A small contrastive audio-text model, trained from scratch.
Model: text encoder width 256, text encoder activation gelu.
Data: trained on synthesised sound scenes: up to three everyday sounds over a background, 26041 training examples, 22.1 epochs.
Rows from block 2 of the audio encoder, named by matrix and row number. Rows with one number belong to one attention dimension. Each number is 200 + 20 x the weight over its row's rms, rounded and kept within 0 to 999. All counts start at 0.
# v: attention query, key and value (stacked) (encoder.blocks.2.attn.qkv.weight, 576x192, the v third), inputs 0-191
# proj: attention output (encoder.blocks.2.attn.proj.weight, 192x192, transposed), outputs 0-191
v.113,174,236,231,189,209,199,212,181,192,179,208,221,173,216,206,220,175,210,188,191,206,153,186,204,203,213,194,193,210,190,156,173,192,186,192,209,164,199,197,219,186,218,188,207,218,190,192,184,136,160,215,212,193,208,245,229,229,228,227,183,200,193,188,193,211,195,205,208,188,219,184,182,201,199,173,234,177,228,204,214,186,239,223,218,232,179,210,194,202,190,183,194,226,247,215,202,191,188,213,210,184,161,185,177,232,199,181,218,204,188,203,200,201,174,216,168,211,238,231,226,199,178,198,179,210,179,242,209,179,213,202,169,226,221,217,239,190,199,181,200,190,187,190,176,186,203,198,206,202,196,211,231,170,207,204,211,222,217,217,236,170,208,191,196,197,196,211,205,200,190,198,217,184,185,161,158,217,218,189,170,181,201,215,200,191,206,232,184,232,159,211,224
v.114,179,210,220,214,210,220,212,189,209,191,236,182,202,216,182,204,212,195,186,185,188,188,186,218,192,194,196,220,229,220,209,191,222,189,182,239,174,181,194,221,206,213,178,180,200,211,170,170,174,164,210,158,199,190,180,222,184,167,233,189,207,200,151,186,197,225,206,236,188,199,195,190,186,204,203,242,207,219,198,182,186,175,176,200,216,184,221,187,160,198,182,200,238,207,165,204,232,182,210,219,224,205,180,185,177,222,212,198,174,206,186,228,209,169,224,202,192,197,226,215,208,178,156,218,232,199,226,184,213,197,151,157,197,206,172,178,209,190,226,240,208,207,226,212,216,194,202,203,189,194,210,233,216,245,203,217,216,190,216,218,222,218,218,192,193,195,227,190,187,188,206,216,215,195,205,216,204,199,192,183,137,192,180,189,199,215,181,237,193,228,193,240
v.115,205,180,151,180,232,233,234,183,181,225,196,230,239,210,195,204,202,201,192,206,201,243,196,237,203,202,188,215,198,186,230,200,181,213,202,210,193,161,205,201,207,235,192,164,206,199,194,199,235,213,163,188,226,172,190,196,199,190,199,195,212,188,229,171,211,217,169,206,176,175,231,201,183,244,184,191,206,187,187,180,197,211,178,191,196,180,209,216,183,191,196,204,227,137,196,174,221,210,229,201,180,199,217,185,184,223,236,241,189,227,228,197,191,200,204,222,181,201,215,219,211,198,200,189,186,202,211,221,204,183,184,176,205,196,192,195,204,205,225,179,211,208,206,163,188,199,184,211,179,205,198,176,154,197,177,197,192,166,215,178,199,198,209,193,215,218,226,194,163,220,199,199,210,228,247,206,204,163,191,170,200,182,215,191,231,215,207,226,180,241,219,158
v.116,200,227,203,204,226,202,188,184,206,200,205,191,231,214,183,218,210,229,192,214,210,159,210,192,191,224,224,218,224,200,167,176,204,174,177,164,175,197,208,207,207,232,192,212,217,184,180,174,195,161,203,191,169,197,204,181,205,236,264,188,217,184,192,189,214,197,190,220,221,194,210,203,182,195,201,194,248,177,184,202,182,224,204,179,185,180,204,201,162,200,191,216,202,204,196,185,217,204,169,137,218,202,202,184,230,197,191,203,197,144,180,185,196,172,167,222,206,214,225,191,229,213,235,199,173,238,208,188,203,197,220,174,215,197,187,227,172,230,185,235,222,211,198,199,217,201,220,211,212,213,206,188,237,236,212,242,174,218,223,164,188,218,182,179,213,205,189,199,186,164,196,174,188,206,200,179,202,199,203,195,184,192,225,188,221,185,163,217,228,191,188,207
v.117,228,228,254,189,181,181,192,200,181,232,223,204,176,174,228,192,174,210,189,193,216,207,182,201,158,163,215,216,208,188,189,200,213,192,169,218,199,223,199,174,180,221,161,169,230,199,203,193,165,207,205,230,221,195,198,162,213,197,245,229,186,244,193,178,217,199,239,206,195,194,184,181,173,142,210,186,184,198,188,189,209,160,185,185,203,175,217,224,198,243,208,197,192,199,213,174,209,215,185,195,197,194,199,233,212,184,201,209,209,184,178,185,215,211,193,179,222,173,202,212,205,189,200,207,230,213,175,197,224,221,195,199,210,187,200,198,233,187,235,180,185,179,202,203,199,187,244,203,194,204,195,185,189,165,204,180,215,178,196,216,192,181,206,192,197,218,219,187,205,223,192,248,184,196,212,183,211,246,213,213,202,202,192,266,184,194,198,228,180,207,203,226
v.118,197,213,254,190,226,207,201,216,191,219,208,177,179,180,190,193,187,194,215,177,235,176,174,230,231,161,216,183,234,183,200,175,200,183,186,215,190,248,187,208,179,171,194,185,207,232,211,192,185,164,181,262,255,213,232,215,198,194,243,216,188,220,202,195,198,180,223,208,204,257,209,184,195,200,188,191,205,214,216,191,195,196,184,217,190,200,210,215,220,220,206,203,223,228,196,207,179,208,214,226,210,190,172,211,208,200,167,225,185,179,200,186,184,160,217,178,208,200,182,193,196,211,202,212,196,205,189,186,157,233,203,214,216,212,211,217,214,219,160,187,191,186,203,201,172,188,199,185,189,200,180,170,203,212,188,199,207,197,184,224,199,201,177,160,197,196,231,181,202,193,157,220,206,175,216,230,179,218,203,170,172,171,222,243,189,210,223,190,200,196,218,198
v.119,189,236,212,215,211,206,191,174,185,197,165,196,176,211,200,162,177,233,212,185,225,211,180,198,201,198,207,196,187,218,169,181,190,199,188,191,184,209,210,175,196,172,195,214,191,195,186,187,185,164,163,231,195,218,213,234,171,204,228,228,194,212,216,208,210,193,172,186,220,242,214,158,230,199,185,187,181,191,185,222,208,196,195,211,196,192,211,207,224,214,235,171,233,234,226,206,151,164,189,229,199,199,235,164,154,172,200,229,165,183,178,219,221,208,198,231,214,197,175,227,178,173,197,193,218,196,203,192,193,185,202,223,193,204,199,222,240,211,190,172,206,176,217,206,211,221,199,235,209,233,236,189,220,196,211,205,202,206,199,208,172,192,225,221,195,204,230,165,176,187,174,217,193,207,218,175,209,241,181,218,175,189,195,214,187,214,191,178,172,204,203,184
v.120,189,214,234,211,197,205,169,217,201,196,207,209,170,222,203,207,177,181,174,163,167,223,188,200,199,199,179,192,184,210,235,205,205,170,206,247,195,165,197,162,186,217,196,177,228,235,210,201,173,189,232,231,199,203,197,216,216,186,166,203,196,194,198,194,202,191,228,213,214,159,210,208,202,174,203,176,185,193,222,191,190,193,162,197,199,209,238,212,193,189,179,222,230,219,200,188,218,195,185,162,180,193,180,177,212,227,201,198,237,199,205,215,223,208,257,196,229,164,204,228,189,191,177,219,173,234,198,210,225,193,196,197,166,173,224,182,193,199,173,178,208,174,212,206,178,201,191,237,199,230,211,204,218,180,166,164,207,186,217,188,206,216,188,178,215,214,230,193,189,206,203,229,204,210,206,174,196,197,210,191,233,187,268,223,177,196,226,194,185,205,211,219
v.121,237,214,226,222,204,201,251,216,175,172,205,187,197,205,195,174,218,194,211,210,187,183,204,161,195,183,190,206,190,175,208,196,161,196,159,201,211,205,205,220,189,171,194,208,166,199,238,221,187,226,173,171,226,207,189,216,228,235,216,173,244,233,186,202,204,215,210,210,226,227,173,213,184,204,161,215,209,186,185,202,196,198,237,202,193,242,215,200,211,192,225,237,185,211,196,186,185,212,202,191,192,164,215,233,225,217,192,163,176,201,237,188,215,177,205,198,176,204,212,192,164,231,189,189,192,208,206,177,207,181,206,189,182,225,193,194,175,210,250,191,199,230,167,204,190,190,189,187,193,188,152,202,185,190,196,204,200,231,170,194,180,243,192,202,212,235,232,208,207,202,191,212,202,175,209,244,186,177,218,200,198,209,175,173,212,185,220,198,200,203,176,192
v.122,182,178,170,180,174,212,233,183,187,191,225,191,202,192,193,162,210,221,206,211,166,202,180,224,234,156,186,203,183,209,240,207,208,183,182,214,214,205,191,203,195,193,192,205,224,164,204,174,187,210,134,182,167,211,185,151,198,168,197,193,172,195,211,174,238,198,204,220,200,207,178,168,183,178,203,209,165,228,185,184,227,201,205,222,188,209,219,172,192,186,166,212,193,164,217,204,206,205,222,230,219,194,172,185,207,207,249,197,239,197,190,213,203,207,188,202,225,196,194,192,235,207,202,213,196,207,156,202,222,232,210,176,221,220,207,207,213,185,225,205,212,204,193,194,207,172,206,227,172,222,204,198,187,193,221,190,243,180,225,201,213,181,209,232,185,236,193,229,203,177,203,199,186,205,207,211,216,188,225,177,209,240,192,217,173,169,217,195,194,210,230,202
v.123,179,204,200,203,199,218,168,177,204,219,167,197,163,177,194,222,211,158,190,192,190,188,171,215,189,242,185,217,240,213,177,190,174,178,209,212,200,215,191,179,201,191,212,212,214,204,203,203,218,199,206,217,232,247,191,205,201,195,222,185,222,206,194,173,211,229,200,198,188,250,199,204,215,229,214,186,198,195,215,185,194,183,205,205,200,182,185,206,226,211,202,198,256,217,223,182,209,163,215,191,222,206,200,204,168,237,177,242,226,224,230,207,190,192,213,168,178,216,164,189,192,174,171,199,226,181,185,227,166,184,211,201,195,226,194,187,217,181,202,222,174,183,251,194,215,215,183,202,213,182,192,154,185,199,165,238,188,165,210,224,209,202,201,193,209,196,197,205,186,221,190,160,177,205,187,239,200,213,207,177,157,197,175,223,209,227,221,203,195,194,186,200
v.124,227,226,225,213,190,242,217,180,186,207,203,184,184,165,235,237,221,186,182,176,180,187,179,165,174,231,179,225,223,175,184,206,203,207,192,185,204,186,191,238,190,223,172,194,189,201,192,183,142,202,164,235,209,234,225,181,215,180,224,182,199,200,190,218,185,228,204,185,186,209,190,223,221,165,224,192,202,201,193,202,199,199,213,272,188,210,237,194,221,205,206,209,206,202,208,189,194,222,179,196,183,168,216,186,224,217,177,193,199,176,217,182,179,187,226,194,197,233,222,193,199,203,210,200,237,201,182,198,190,229,223,139,207,190,222,190,222,217,210,192,229,211,180,210,164,176,196,218,206,188,188,199,179,189,223,197,223,174,204,212,213,214,196,212,182,187,221,212,192,199,195,212,186,225,195,191,204,210,218,208,171,195,206,207,169,191,202,161,202,151,180,208
v.125,194,200,178,205,167,194,201,239,201,198,212,202,217,238,195,188,195,210,223,205,171,185,201,175,192,193,195,208,212,201,227,188,167,194,205,168,239,197,228,192,203,233,206,210,180,223,200,187,217,230,202,203,214,167,122,196,206,212,173,204,195,185,220,184,209,211,194,223,182,194,202,161,165,201,174,199,212,191,210,176,214,191,199,213,187,211,216,222,177,183,157,203,217,181,227,196,205,187,206,148,216,220,200,212,184,238,233,243,232,214,198,210,197,202,202,196,188,179,222,194,211,196,187,205,199,215,149,213,221,199,204,172,200,200,223,214,217,189,219,199,208,175,198,227,217,220,179,200,181,210,212,140,176,181,177,254,204,185,194,177,221,196,178,180,173,213,202,199,218,241,192,178,185,230,232,190,196,198,182,202,199,220,171,219,221,167,194,211,194,196,193,198
v.126,175,213,180,217,215,194,239,164,232,182,194,189,214,194,206,213,207,205,227,223,186,180,183,197,201,207,224,193,191,208,216,184,200,186,189,213,187,175,189,234,210,186,196,201,185,172,197,155,234,207,207,176,182,210,204,170,204,244,198,188,207,180,164,215,226,201,210,201,212,197,190,213,199,186,225,235,229,223,150,187,207,217,171,199,199,174,217,191,215,224,178,210,177,196,210,210,193,218,219,215,206,200,185,193,193,161,204,162,176,158,214,218,216,209,171,242,179,210,174,193,158,192,263,208,204,156,240,204,209,188,189,211,206,215,156,175,188,193,208,223,198,209,206,185,216,159,219,225,178,187,227,217,204,209,214,235,214,204,215,209,193,190,239,156,191,216,221,188,205,193,210,223,193,201,211,204,203,150,200,193,209,207,218,210,198,205,196,199,187,196,167,191
v.127,187,188,209,173,221,196,151,177,202,208,204,198,179,201,202,212,205,190,257,187,201,187,185,187,199,190,209,188,195,174,219,218,188,211,211,196,206,205,218,195,205,194,164,191,235,211,216,183,183,248,182,241,195,196,175,163,210,217,143,208,194,227,191,194,213,168,188,212,208,153,170,208,223,184,186,210,182,194,205,189,221,189,188,207,214,206,200,205,226,203,175,181,226,185,183,205,198,166,213,192,204,215,180,227,191,199,202,200,243,213,207,190,220,194,204,176,220,200,188,232,180,199,248,205,209,186,190,192,199,179,211,205,233,221,173,207,223,201,176,205,233,159,226,211,160,188,202,212,182,219,197,183,167,184,212,196,184,202,215,198,206,179,210,175,207,237,223,202,219,228,183,209,219,160,185,227,238,179,205,179,183,226,222,222,179,205,259,213,196,195,226,190
v.128,210,212,217,194,211,198,235,226,188,197,194,218,206,202,189,192,177,217,209,201,186,184,221,175,176,210,218,229,191,184,211,183,226,194,181,190,135,193,190,221,197,225,201,204,189,202,239,205,191,203,223,218,204,195,207,176,207,208,204,197,199,153,242,199,224,219,169,188,209,201,223,214,197,165,173,218,238,187,220,186,162,219,198,202,176,192,206,198,215,204,195,174,214,214,184,223,218,211,174,239,237,200,209,177,199,208,224,213,188,168,212,173,195,215,191,232,207,201,236,191,196,179,214,227,216,203,223,161,182,202,204,196,197,188,205,214,227,169,183,213,181,172,186,211,245,220,225,191,209,216,185,195,192,203,211,181,194,157,177,165,197,141,158,216,192,179,220,164,191,225,211,153,190,196,207,186,177,201,236,199,184,215,177,198,182,206,224,214,196,199,180,226
v.129,212,178,198,191,207,212,203,189,188,222,189,198,194,177,171,165,184,144,218,213,211,198,190,215,195,223,224,193,249,187,221,175,190,190,214,199,193,205,221,196,224,212,211,234,201,218,194,237,209,218,218,176,186,179,194,173,206,210,203,183,168,164,246,208,193,238,214,183,236,181,179,215,189,181,234,178,216,201,190,187,219,231,207,192,212,185,227,191,200,187,233,162,217,201,214,235,213,196,184,209,161,219,184,186,223,212,218,171,138,199,170,183,220,218,227,167,213,228,183,192,184,208,214,224,204,219,206,189,158,215,207,199,189,192,198,195,205,199,204,193,230,195,207,201,189,144,190,204,177,196,184,194,199,212,209,232,215,194,205,195,232,199,201,201,173,219,211,206,188,232,186,188,183,227,214,130,229,189,188,196,183,216,206,185,206,210,209,184,207,195,187,193
v.130,239,211,189,175,184,200,177,198,169,193,178,221,188,195,208,220,198,216,188,178,195,203,207,211,170,194,197,194,203,228,173,201,170,238,172,178,228,205,222,240,217,169,200,185,211,199,158,189,188,196,211,178,201,248,219,185,195,208,215,192,182,170,185,224,191,211,204,217,193,222,223,152,241,162,250,179,222,184,168,226,199,209,214,157,200,215,184,209,215,169,215,218,163,169,198,202,207,182,188,218,224,155,182,187,198,159,230,201,208,193,204,204,192,226,200,198,205,246,181,208,204,206,222,230,201,211,177,174,213,210,190,215,167,238,165,197,188,221,189,169,205,218,217,189,218,159,185,200,186,203,209,187,239,202,176,197,234,166,203,203,224,207,193,192,203,213,175,222,182,183,195,203,216,219,202,203,196,210,209,197,213,218,197,206,218,200,223,192,198,190,186,216
proj.113,223,164,173,185,166,188,183,210,199,235,213,185,213,195,199,204,204,174,193,200,206,204,202,183,181,183,235,216,185,286,234,200,193,184,214,188,205,209,173,188,205,241,183,183,208,195,234,182,212,223,225,205,237,173,206,194,186,211,154,190,166,173,209,165,168,198,171,209,218,177,228,236,187,194,199,202,212,207,198,216,246,206,211,189,204,201,213,206,206,156,210,180,162,183,210,214,236,194,178,166,224,200,178,216,194,245,205,206,203,217,199,210,201,205,179,198,205,191,214,198,198,194,192,216,185,191,177,179,194,222,193,200,188,203,182,181,198,210,222,201,184,188,240,215,210,239,209,235,210,197,204,191,182,173,191,220,203,185,205,187,228,197,170,194,218,217,172,188,222,213,225,167,210,181,235,211,203,206,218,190,207,208,235,197,206,181,180,225,175,186,173,179
proj.114,217,201,187,219,204,205,188,202,175,237,204,180,182,218,196,177,177,204,205,180,213,200,180,161,196,174,254,184,144,213,234,213,189,190,198,193,185,212,177,221,185,208,209,209,206,174,246,195,204,226,206,212,220,180,190,197,207,196,189,191,206,180,203,205,170,172,186,180,217,145,238,209,198,223,206,193,176,218,207,211,209,215,213,191,206,183,195,179,210,207,216,184,202,208,206,203,201,186,224,222,254,171,200,195,206,236,238,172,205,208,219,208,173,204,202,219,224,224,180,225,199,179,204,196,189,170,224,188,226,240,207,181,206,243,214,197,185,180,177,197,153,223,205,189,217,206,203,206,191,166,205,230,184,216,195,164,190,208,191,205,214,184,192,175,238,230,201,223,202,210,218,192,196,190,200,217,185,193,215,202,174,163,209,224,215,191,213,154,199,145,192,190
proj.115,178,211,206,211,198,181,201,205,211,206,192,183,203,182,214,202,214,206,193,197,200,206,188,195,199,189,217,202,185,213,169,221,215,175,163,194,185,158,209,203,210,174,216,221,202,195,178,184,192,201,246,262,182,184,187,239,184,220,213,189,214,210,203,203,211,210,205,203,206,191,192,187,222,178,210,214,217,236,218,182,187,162,231,222,185,191,198,142,206,194,226,179,175,241,179,205,187,221,213,227,228,211,183,195,205,184,184,179,178,189,175,204,201,191,239,213,169,216,192,226,198,197,174,203,213,166,209,190,178,229,230,225,221,246,232,200,191,200,179,216,170,159,190,176,189,187,207,209,207,196,187,209,234,258,201,201,168,203,176,216,186,190,211,207,209,208,174,174,208,182,187,213,181,205,176,184,175,238,158,222,206,225,180,197,226,229,205,185,194,192,195,237
proj.116,217,182,188,202,207,200,198,226,186,208,192,203,211,215,219,165,213,206,198,210,199,207,157,213,186,180,210,186,156,237,207,196,190,206,187,235,197,224,194,208,193,151,236,199,178,225,215,243,179,224,185,184,255,201,204,206,194,184,179,206,148,221,181,200,179,162,191,208,194,200,177,183,190,214,224,196,204,233,201,204,212,189,186,216,192,218,193,201,194,215,246,191,219,192,212,214,187,210,201,213,222,167,178,203,226,216,204,184,184,237,233,169,204,174,209,223,219,196,218,215,205,169,229,230,212,199,162,170,205,239,165,213,189,212,186,178,195,166,211,207,149,157,204,198,203,207,191,231,214,198,185,195,179,168,196,179,204,211,173,187,190,231,180,218,189,215,207,190,190,217,188,203,208,191,194,231,195,188,203,195,244,204,205,214,204,206,210,179,165,184,211,242
proj.117,211,205,164,190,209,233,160,218,187,182,209,187,171,184,204,225,192,203,220,206,224,205,222,207,223,193,178,182,172,229,203,230,200,197,206,184,212,197,212,170,175,200,215,189,213,206,189,245,207,215,196,167,186,207,215,209,173,158,167,185,184,211,203,207,174,190,162,196,173,193,224,215,174,218,197,220,220,164,225,198,186,200,205,210,179,181,197,201,175,173,204,211,214,210,181,212,167,193,225,216,177,205,239,168,188,183,211,202,232,233,203,210,165,201,164,196,223,202,233,183,207,205,243,214,170,186,164,202,198,197,174,216,210,207,202,225,160,224,185,195,252,216,195,209,234,188,203,223,223,189,184,221,191,223,234,199,182,216,211,187,187,204,206,194,176,203,240,206,203,233,233,203,177,203,163,188,194,200,203,196,194,197,211,196,237,205,238,165,187,208,172,177
proj.118,229,151,185,211,210,233,178,205,214,186,193,197,207,215,193,188,224,218,210,176,195,194,197,175,225,185,197,193,212,212,196,197,189,182,224,187,195,190,194,166,222,199,189,156,234,195,202,171,223,223,198,142,175,205,213,201,175,198,202,178,201,181,184,174,206,201,191,211,156,148,225,212,224,243,185,204,186,190,245,247,226,190,219,238,176,215,184,215,200,198,184,183,199,219,207,216,214,195,170,183,195,162,241,183,176,177,201,174,238,230,169,183,193,224,187,189,212,193,203,204,183,205,223,203,175,223,159,199,199,217,221,175,192,211,211,216,184,196,216,203,218,211,189,207,215,185,220,219,226,207,196,213,200,193,222,215,198,192,171,194,191,209,219,211,192,236,211,205,231,199,252,181,188,201,219,169,186,171,200,196,218,208,212,193,205,218,217,183,185,202,189,156
proj.119,181,207,187,204,173,227,202,186,250,175,198,212,196,211,186,180,224,211,197,190,203,189,195,189,207,163,202,181,202,185,205,201,202,211,209,203,249,224,200,206,200,211,170,202,224,225,206,179,212,221,226,170,201,204,219,169,170,223,177,184,233,178,188,155,218,215,226,201,203,199,177,206,161,204,185,218,242,221,200,200,211,180,216,189,185,208,204,194,179,160,211,206,201,188,209,226,190,188,191,163,208,214,194,216,226,205,180,216,201,245,207,213,182,211,202,202,173,165,189,219,197,233,220,195,172,199,177,215,206,206,211,209,191,164,212,243,168,224,205,208,207,219,195,229,189,170,198,204,187,172,178,200,175,179,171,225,195,228,205,209,222,234,176,204,175,209,172,241,219,219,232,164,184,217,195,170,211,160,193,194,194,232,195,206,221,207,201,238,200,216,160,180
proj.120,200,216,163,181,233,180,188,175,189,193,167,195,184,180,212,189,181,192,221,205,232,177,225,216,213,180,238,199,194,235,217,244,198,219,203,163,218,198,197,187,214,184,195,168,200,216,226,201,206,252,187,197,216,177,180,183,198,174,214,177,190,178,203,229,196,195,183,216,211,194,193,237,205,240,182,180,226,193,200,199,196,181,226,197,180,178,212,214,194,185,202,180,217,215,182,208,195,233,168,239,198,254,195,224,160,209,225,219,214,183,182,183,172,178,165,192,198,199,216,204,169,209,217,159,198,211,170,212,228,205,234,216,199,208,183,176,188,200,194,184,216,213,199,205,216,192,200,196,211,184,164,218,229,213,182,220,192,204,187,197,192,173,219,189,209,216,185,188,238,194,232,188,213,200,221,206,200,211,163,200,218,206,185,147,222,179,248,186,182,208,202,187
proj.121,227,201,198,183,196,227,195,205,165,218,184,210,219,233,200,197,213,205,172,218,157,191,194,221,225,202,216,189,213,224,205,195,167,170,234,190,171,192,193,190,186,204,193,176,206,229,182,217,210,186,220,232,181,182,216,210,196,190,167,237,165,176,217,219,214,232,180,179,220,201,198,201,217,250,185,226,209,210,199,195,194,155,179,203,192,203,215,195,182,202,160,172,209,192,201,223,196,175,197,200,213,164,224,200,183,188,224,204,223,200,197,216,217,200,232,192,204,195,181,199,189,189,208,187,189,201,179,195,165,208,179,224,228,198,171,190,215,168,203,209,205,167,221,151,183,185,224,203,247,225,245,168,185,208,210,181,171,172,227,184,210,216,206,201,206,206,180,214,201,188,185,195,213,206,227,180,187,178,230,232,227,198,238,209,182,166,181,186,191,239,202,227
proj.122,202,208,220,229,206,187,171,229,241,221,180,192,198,217,214,226,208,208,182,184,192,222,234,199,177,200,190,187,183,199,159,224,249,187,216,224,193,202,191,201,192,217,178,199,209,200,215,226,223,200,244,218,210,238,164,160,186,212,204,214,213,206,186,227,224,200,196,150,204,216,200,214,230,163,211,203,216,200,183,187,214,195,221,212,228,191,188,193,189,202,221,178,175,222,215,199,174,154,235,192,190,175,180,209,196,192,216,215,183,197,188,235,167,192,238,164,172,201,219,186,189,197,179,228,198,170,234,196,184,192,185,204,210,177,198,187,177,196,185,206,196,228,178,213,223,194,166,209,188,195,183,201,199,240,168,222,208,204,211,199,232,186,176,195,203,193,218,192,200,194,200,225,203,206,179,157,202,220,164,188,192,215,179,212,229,196,174,153,226,205,190,166
proj.123,235,197,197,196,204,192,201,185,185,180,203,196,192,194,201,220,225,212,223,186,214,182,216,171,201,197,189,212,180,222,213,211,212,180,205,193,216,187,183,205,213,231,198,175,229,184,195,177,197,170,211,202,165,191,208,197,205,236,198,188,209,217,196,168,189,182,198,202,193,183,202,226,186,183,167,190,183,186,218,232,252,199,202,213,201,224,208,228,227,185,189,208,187,191,179,212,214,195,218,196,201,166,233,186,200,178,220,172,157,195,180,205,182,239,175,195,202,192,199,223,254,255,192,206,203,205,190,241,177,238,199,185,204,221,207,228,178,193,175,171,211,183,197,206,153,192,200,194,170,212,204,227,192,253,227,216,193,183,164,225,212,209,223,189,207,191,196,185,201,177,215,215,153,199,212,185,219,181,220,213,205,188,202,215,186,206,234,235,184,156,180,152
proj.124,239,171,155,199,162,223,178,213,204,187,214,210,193,242,200,206,215,199,201,198,215,190,221,211,191,206,202,204,188,238,188,193,203,166,257,204,157,191,207,192,219,196,237,196,198,202,165,229,206,225,231,178,184,178,187,202,204,201,189,219,210,205,213,191,200,184,163,168,208,209,204,205,165,217,192,175,158,148,191,184,208,206,188,183,207,199,199,206,195,194,196,209,194,207,202,192,213,198,195,203,192,174,215,203,182,216,230,238,233,230,225,227,234,201,150,188,228,193,220,211,185,212,216,181,169,198,172,199,165,206,166,203,152,252,192,204,201,205,224,179,210,204,209,202,192,204,202,188,191,202,206,213,190,191,228,232,208,197,208,179,187,216,189,186,224,211,226,178,215,208,171,180,187,197,233,220,190,237,187,194,222,195,209,173,194,163,194,200,205,232,169,201
proj.125,205,229,221,188,212,187,197,181,183,201,204,174,180,173,196,204,185,193,207,209,185,219,227,220,224,192,201,193,177,211,171,219,245,181,188,199,174,225,224,200,162,154,193,229,190,174,189,218,180,180,201,205,193,221,195,194,197,174,208,202,220,225,195,222,218,189,191,162,207,193,170,180,173,199,214,186,203,191,174,197,196,169,203,198,202,208,205,196,236,207,240,227,200,212,180,214,205,202,254,218,217,213,200,207,175,177,198,203,193,183,198,172,189,167,211,224,197,214,208,227,230,227,199,200,181,196,202,198,211,210,169,194,247,209,207,199,191,189,163,197,202,195,194,190,194,170,187,219,208,205,172,203,221,268,214,201,205,163,219,229,230,212,244,185,215,202,190,189,216,205,141,226,180,195,183,211,224,214,221,222,168,161,203,168,183,212,217,168,210,182,221,205
proj.126,190,207,208,214,181,209,176,208,201,201,183,245,220,191,191,216,165,225,180,215,209,211,181,169,190,166,197,171,164,168,186,229,173,238,169,205,227,194,228,211,212,210,218,169,186,215,214,260,176,174,200,204,241,219,187,225,218,206,216,210,194,199,159,185,200,208,197,191,206,229,188,195,201,207,195,204,155,236,248,178,214,172,208,183,190,208,205,178,180,188,207,163,212,193,201,193,207,151,193,203,221,187,192,203,227,226,198,203,167,203,189,201,182,175,225,212,209,227,229,161,225,226,207,216,215,182,202,178,196,223,197,218,190,194,225,210,227,201,188,231,174,227,197,182,185,208,199,176,205,183,214,185,224,208,176,172,194,222,221,198,189,220,149,232,203,203,195,212,188,194,202,187,231,207,200,186,176,223,200,205,191,213,193,235,192,209,187,180,183,174,182,204
proj.127,224,215,187,211,215,170,196,183,181,171,189,222,175,159,211,243,189,188,229,182,197,201,254,158,217,203,197,221,192,209,167,208,202,205,208,181,213,200,219,213,197,175,200,208,203,175,215,210,212,196,198,179,200,197,161,218,200,163,207,206,219,186,200,208,220,183,177,204,210,185,216,191,212,221,199,198,203,182,203,209,173,180,226,204,152,191,159,180,195,165,212,204,214,220,205,204,205,232,183,175,185,208,229,190,201,237,185,203,173,175,181,215,181,176,205,180,192,191,233,171,201,214,192,248,199,215,194,224,167,216,224,190,197,196,226,220,202,198,238,191,234,221,199,201,194,200,189,204,219,187,206,229,267,218,194,208,202,200,168,235,180,197,231,195,227,181,200,220,189,219,205,186,227,205,193,141,196,234,213,217,212,188,196,183,183,189,185,178,183,196,168,209
proj.128,200,193,213,202,219,178,193,214,219,196,212,174,195,197,194,211,209,209,198,192,245,173,198,208,224,216,174,214,218,201,168,181,205,218,215,182,191,191,184,181,200,179,151,204,215,181,200,220,203,202,197,223,194,198,191,213,175,220,177,187,176,223,146,187,174,189,196,189,221,197,217,241,214,197,246,214,202,193,207,195,186,175,217,179,221,185,206,244,243,207,196,201,195,196,234,214,168,197,229,198,180,166,188,153,222,183,245,192,191,183,218,217,204,242,176,214,213,208,194,203,212,149,211,201,194,238,197,217,203,224,201,211,214,189,198,208,180,162,181,205,168,222,213,175,186,168,213,202,222,194,225,186,217,216,196,205,227,194,210,199,215,192,212,197,205,206,170,180,166,193,216,139,175,208,214,170,226,228,192,197,174,221,199,189,248,208,177,192,194,209,181,210
proj.129,189,188,207,208,239,232,212,224,181,209,206,205,217,220,211,262,181,212,186,181,190,239,178,177,231,203,213,188,203,205,211,207,187,230,210,205,186,190,200,188,174,169,198,186,191,187,180,189,197,212,237,196,191,207,195,200,207,184,219,226,180,207,174,202,232,188,160,203,184,192,223,241,217,206,187,210,211,211,187,252,203,180,184,204,190,194,191,243,199,193,180,236,161,167,195,227,208,196,215,226,193,197,173,202,203,234,200,200,208,185,211,188,176,154,192,217,185,184,181,209,254,234,171,198,222,200,176,196,178,182,198,170,175,205,190,191,210,240,218,181,190,174,215,190,177,242,212,182,235,173,231,204,221,186,234,203,192,180,163,197,197,198,237,176,210,193,191,205,191,160,170,196,197,208,197,213,198,198,194,175,185,235,202,206,190,206,199,198,211,165,203,206
proj.130,206,193,229,207,206,165,198,207,201,199,215,222,218,178,193,170,192,220,217,185,213,204,209,187,243,227,219,210,203,191,201,195,167,223,186,209,198,231,195,219,200,226,214,193,187,233,226,192,215,227,204,203,176,184,196,206,180,193,220,187,188,274,187,218,208,200,193,149,202,219,214,190,176,157,170,173,207,218,221,186,202,165,175,195,174,184,222,152,173,209,238,204,210,231,196,205,208,174,210,204,200,216,223,187,173,222,160,174,188,167,178,199,211,172,216,218,177,165,203,183,202,193,160,240,225,200,191,181,200,229,190,186,234,207,208,188,193,205,193,229,168,202,192,163,209,216,241,203,187,189,190,226,214,207,184,174,180,171,226,178,207,231,207,209,202,198,205,174,211,186,209,181,171,211,215,216,217,220,191,210,210,173,203,213,181,205,215,195,218,201,221,208